Rows from block 11 of the image encoder, named by matrix and row number. Each number is 128 + 32 x the weight over its row's rms, rounded and kept within 0 to 255. All counts start at 0. Numbers have three digits each.
# convs0: expand pointwise conv (encoder.blocks.11.convs.0.weight, 128x32x1x1), inputs 0-31
convs0.0:065155161115103136076154141147152155137134190087088144099116131142092116088182118154120164181091
convs0.1:124134102126136124169124147065106107132094126159171151176163167083166163089088094171167112090090
convs0.2:130101119158177131138123130114089100172126180062061126109114130131105135212089116128152166103136
convs0.3:128176140174127123132108115081132082172124156133115091138117191123100088102130107131036150092098
convs0.4:147148119161140142107067166138086098143131133172103056175177095131143164103173100116082120131094
convs0.5:115093163085133158172115170129096168137118121143120092091109080103063145100120200106124175163133
convs0.6:103097140195126162136157158135144068051158119101142077117164149175107086099098138156120124142122
convs0.7:083127078191157116125130130114091150130118133091162096157137191144154120177075105149180115079144
convs0.8:123107132124099126115138165139120178065152119127086099154137099147108115171040156085150143192110
convs0.9:096081134174105126171142186141116163177148145117134107176156079102101132118159055142114175137119
convs0.10:156130093168143147124103146116185130075094192137090137115092105162121206108125129088134159089154
convs0.11:140201059126138167113122110123094167159084133118157076181160136111135103127070123096113151099139
convs0.12:091159110100170166191123135093141124149130097110052161093127072087109186140126130152137112138163
convs0.13:108175083139163130166213140169116124184189156102161134107109122089130118101102110110118106121090
convs0.14:135129135120089160145166092074090119154124082132114127099149164131124230115096119110182151092135
convs0.15:117086138143083145149134128130107081150078112076172099117125129159103126188119065080189159123138
convs0.16:158143085131096150142098073157121158083086132188141126174164162102170115115129096059122092144120
convs0.17:123181100153111104163180144118122111087115127179087151131129123133177070197113105149163085167126
convs0.18:164165184178168131155143134118104115176161144092105152152092094144139155167195169143181116135118
convs0.19:174149099139135082121088094093143137120086164103085143181150064104139080132071124119137114080104
convs0.20:133118145140113102169116142151119058079092107102138104060085079164079102148112129121133157071115
convs0.21:157159156159159098120162150143093074097165169105098145142093108078071129112098102119114071078122
convs0.22:119087109107167136186119147104151137117102096164098107091209171108116105098143078154175102102149
convs0.23:125178145167125159134095136084140172067131126180126140092087159156104081166135117125152089084077
convs0.24:155091119137183117126144078155154118114148089130133199072149077109147092148125138082084168091117
convs0.25:207126110117070141164149077119128168160105109167143136154093154137141107174090084078148157144138
convs0.26:167139105155131184163110132124146089156134160089079091140150067151150130160134158090081117064157
convs0.27:094162089146143177159190111109134106071178185179160154095145113137153142140173114139136093145119
convs0.28:139120137131199173106117103068134135091153150068109170113131107186118157126100162170096133160088
convs0.29:132189103139138104182099123149123127112097131130204155081180113080103142114074177151094120121130
convs0.30:164134133103146206189107156165077121117114128134051146126140170122129129156166117148083121095159
convs0.31:170138118173159141145086139160105089177112150077082105163170076183155118134121129079116112098154
convs0.32:169174091158131100133125115115087132227119171103149096121083155125101174122141098108167101103132
convs0.33:154110128081155116097127158148168106141130082146080100094122119193078167169108161156176168153152
convs0.34:151102127093149192178104140133088148183124101136124197180166093124137126145161168158172111138110
convs0.35:159136102180099164104109104144087184144106109135117208154158127184176155106133158119174130134150
convs0.36:204184135098140081169177166107143133126123138144103143122135125073092104168111114078141159135176
convs0.37:166127194225112077137092092143141125126126171113133121096181133143134158112128096168155125152141
convs0.38:135160092142176128157092155107157111104114159190143119148074087133194140105149155162138091163078
convs0.39:112136154152146091139062145126134099087097158109144175107116159043173128134174185126101144142121
convs0.40:132117135089080180120169120074087121134099158166183101091153087121138107112112118143145213125124
convs0.41:142086156089124062119135138130125114070101162155093094172152149122073140144083082159086115171139
convs0.42:133126098083165163094172092057138087150116131134177103090148169136077139165145074146138143133154
convs0.43:144097145079135150124167127094138123065101173125098128129210103089120141095097120064151126162099
convs0.44:121088065178126142128132110112138136186133162149128138074143090106096125184128141094177113112200
convs0.45:143131123121167153128160165092078187076134083180104150084111106188093115130133146111108153169160
convs0.46:121092105088062129121095173155125154095135156153126163131177086130074153134127174099088133154188
convs0.47:151144124089116185185098094167116123154129099087128186195157127119118126093091141160161137125185
convs0.48:120072136151148098171151145190123150084133062135155117170119110088149128195136083159128117147163
convs0.49:136157122111099150122091167143056122138076152205107138143137137088110141165126063148133146101077
convs0.50:149116074092102106098141129179149148079085090065171117135145149117157140102111126143116155199168
convs0.51:121151086109133131080077137115128120137125140135157135170190139191136141118192067115154168106074
convs0.52:072116110154101168153107190055114166086114157150151130100165117148120122162113106106071136114169
convs0.53:081104155126189195064114176152114106106075105134122129134160197130133134108133093123100111133153
convs0.54:144041118130140159085107124112124138119064106119186071111154165137150111154085129120149159170156
convs0.55:138081219150153126159171111109103172088136117101116157155125163106085068128116145091138167133133
convs0.56:131151135120096118150123150165158088098073172144168174120174111156158121161157182165102180177127
convs0.57:150043152145165172142104141138147052113117137139178101151146187136170160122109090141125134104142
convs0.58:140183120147130171083141111108137100101112104130175091116125114158099073171124152225124154153142
convs0.59:106128191144084166153166109152094154147079143134096123150179081144085120107106138121130081182082
convs0.60:140113093154073125166160140091125106078123136124082152081159142049088137136137123080169124106086
convs0.61:104154131102181166129121067081111103065159152125167158106137155127142171147084200132123133118098
convs0.62:164125149147077160131080173165122131112124121130133121085130036144121119151161120076140102101063
convs0.63:154158088172135130101124133131156174114077121111084172115184103066121169129084087086138136098160
convs0.64:192125081134157138147124147150092151127133136132188115144119128123161133061159191147169079092084
convs0.65:154105119184171188160119115120115102148131156160127082103155179112160168085111114172183110091105
convs0.66:116111161160101120122137144127115111047151168180117113138160107100092129126053062110103094162115
convs0.67:187127085087142143112144167195172130148174134113155143106152129080097051148143106141142168122124
convs0.68:168099147128124159146104166162130104198167169173132121161174109139108131192170131153100147097172
convs0.69:089129114122130133134191104155121138137112177148116182153104127079045125101136111151185080140090
convs0.70:063127144129080164164111119159108177063146115113152144133167070111112117156088143142098119190147
convs0.71:155166145123136115164160176156157088126057121180123109133139084166089163085123098106114138158071
convs0.72:086112113144127156141153097180183094105102125194114100148135143116079147167100130134167116175194
convs0.73:155129083089136134061122188163141144112136160126156136132156103175114179048094099110154118151128
convs0.74:145105139146177158155173145162112055142083109091109063136137094122163078146157101105152152101111
convs0.75:131081170112078136079156070129163082139105152109165152133187093146091125115076098117095121117161
convs0.76:123127129130162165079171157144163132045112161134183140144113114105115138179065133161147105109170
convs0.77:178112153121128133130202082164121066158096116106152135170130195135151100110172131165167110136115
convs0.78:125077104152174132162177096154203179121112172184121101170131121117090169108125155116130146104128
convs0.79:112122116176091102159065132096133142100167118093167119107131101132166129139072188072154154171150
convs0.80:133144156096140173152107110145115148167170128158184134165119166205091097157130091138099168112074
convs0.81:124053150121116166121093027096101111116104177124129123095114125145109196116099107126136123131111
convs0.82:164143084083161153120177120097122144088164117144067164141129116165121188165058106141126120163125
convs0.83:161106084126149149157163138163107119122190062151121150195182116125096093150119130078138102138166
convs0.84:159166081134099116159139155110098132101120176125069096066069145169118130080093154139168122147152
convs0.85:091116060110147114148108130133080086113148088193091104160177073127156135089177109112128136144109
convs0.86:117171157116151184114102158122118094183161124141112143065172125112134099109077091123162097179171
convs0.87:145146129138133171142054150114110097148172135119168122100139157142118039134108085123128074185136
convs0.88:087201110156152149134150121148073086084172125151116144124139177110100175152110120124125182122184
convs0.89:163170120143096123140096127121144162169086149122119128165120223074137138128082127132102102160189
convs0.90:104170165137114106082208142116127122095129127189125089144160085109133160121117161111148176062132
convs0.91:119164122205182140134113059127084125133075104127093110141129138138133093071117088188141131134137
convs0.92:150112140133183122152062117112191140138171176155115150090140137138105093126150101076126100185177
convs0.93:150092131165122116097101072095125113140146109180194108133184116145087156137113102059080125144154
convs0.94:087164090105090089101190117154165156142103148171123130136100141149110111175142087107061122162083
convs0.95:102149164124121105146061071134150108127104158115088133113146164155124173137175064108124076158178
convs0.96:150119176160111125156148145087071123075145124126148122170158152063158126099118156053168163121129
convs0.97:135166075151148207115174128144141095143120077093108082123117097135120107071112093116070139101138
convs0.98:127157126145122182157189150074105092119150137105089145105215127084092119146127155093164142141101
convs0.99:125087122131095167087141116124128139096094053208133112087114130109066117112188115136136135165127
convs0.100:139171216138129110126145159119047158093147132089131123094134110108171134104135120167140160099075
convs0.101:169101107152140147128088119098139150089176076178086127115121099107142160165095175162105169189108
convs0.102:112134153126154196138125181098166121196124121128107148082178106110158088137086120116166079171126
convs0.103:163106180094136129186118189175114158084177110149153074140120095141143127128093073138105115151100
convs0.104:156090113138094109055147124064173138079128127119132129177162123108194116103138152131076089115140
convs0.105:123133129132178074117089128115140131125149085191063128117097106135097153123120115069113064186112
convs0.106:179108107172156169115105133135128109089175114110176130082137079103064157094141143090176161104117
convs0.107:140132130162146109094142167181128130160172184195118131069142119186118116134109061124144170121123
convs0.108:102143132091141142150095105125198150160084110168142187147087079143107130145126087085099096128186
convs0.109:109141128186178151086114126164099179145099110171086152098126132132109082140193126145104197134117
convs0.110:178145133140129139124158153108094075118115151089112070109184115067120105136114180092199145147120
convs0.111:190143087114148160145129174091115083136182170163114138160093138118103109096196170142114162152144
convs0.112:091128079148153191101157154124115131110106047121123111109150134156096145182082132148188120168117
convs0.113:135103177081091099071113128137137137123103125154122184134099156166055166135090147102176149117085
convs0.114:179130143140125155128169121163141193092130079113101145191093128146098121161079173115167139140180
convs0.115:130101150103176133105127139186108114110115113155076086082129163185089131071173122066113124111148
convs0.116:078097136144132115146141063170111088102127045099157121084124125111156088148097157117106086087140
convs0.117:168167085144112156135154156131142157139099110116127116140115186069169087103153176119059146182112
convs0.118:085107097118150167155188106147142119069119160096175139146065158090115192124142126084125142110154
convs0.119:131136162089127127059124098117129105080170211120143143113162115152172182170094095108118139138105
convs0.120:156172177155114152073159131134153147119104096166169090118136157081102134147128109161074083065147
convs0.121:155139102139154155157152128117195131077097145100120064118133074125160139104128087075145096092183
convs0.122:156120144165162119125141167167108086131104125137164103112148137085163136066123062171188137141184
convs0.123:174137162143104139146131102130118112109058178159159098131148125089122082121071110117128147112039
convs0.124:155168114189124089132137150148076094129092123163121197156129114083064095119078100108128102138127
convs0.125:117118157115097047154112119117141165106172093115176083160179126119085097101179127121161101101101
convs0.126:137107118172132167116137198168079135102172065161118163178134150138105140141124158068137092111111
convs0.127:122158086120132162161138114185097036113139112160145142166132175148132128076160136092070119123126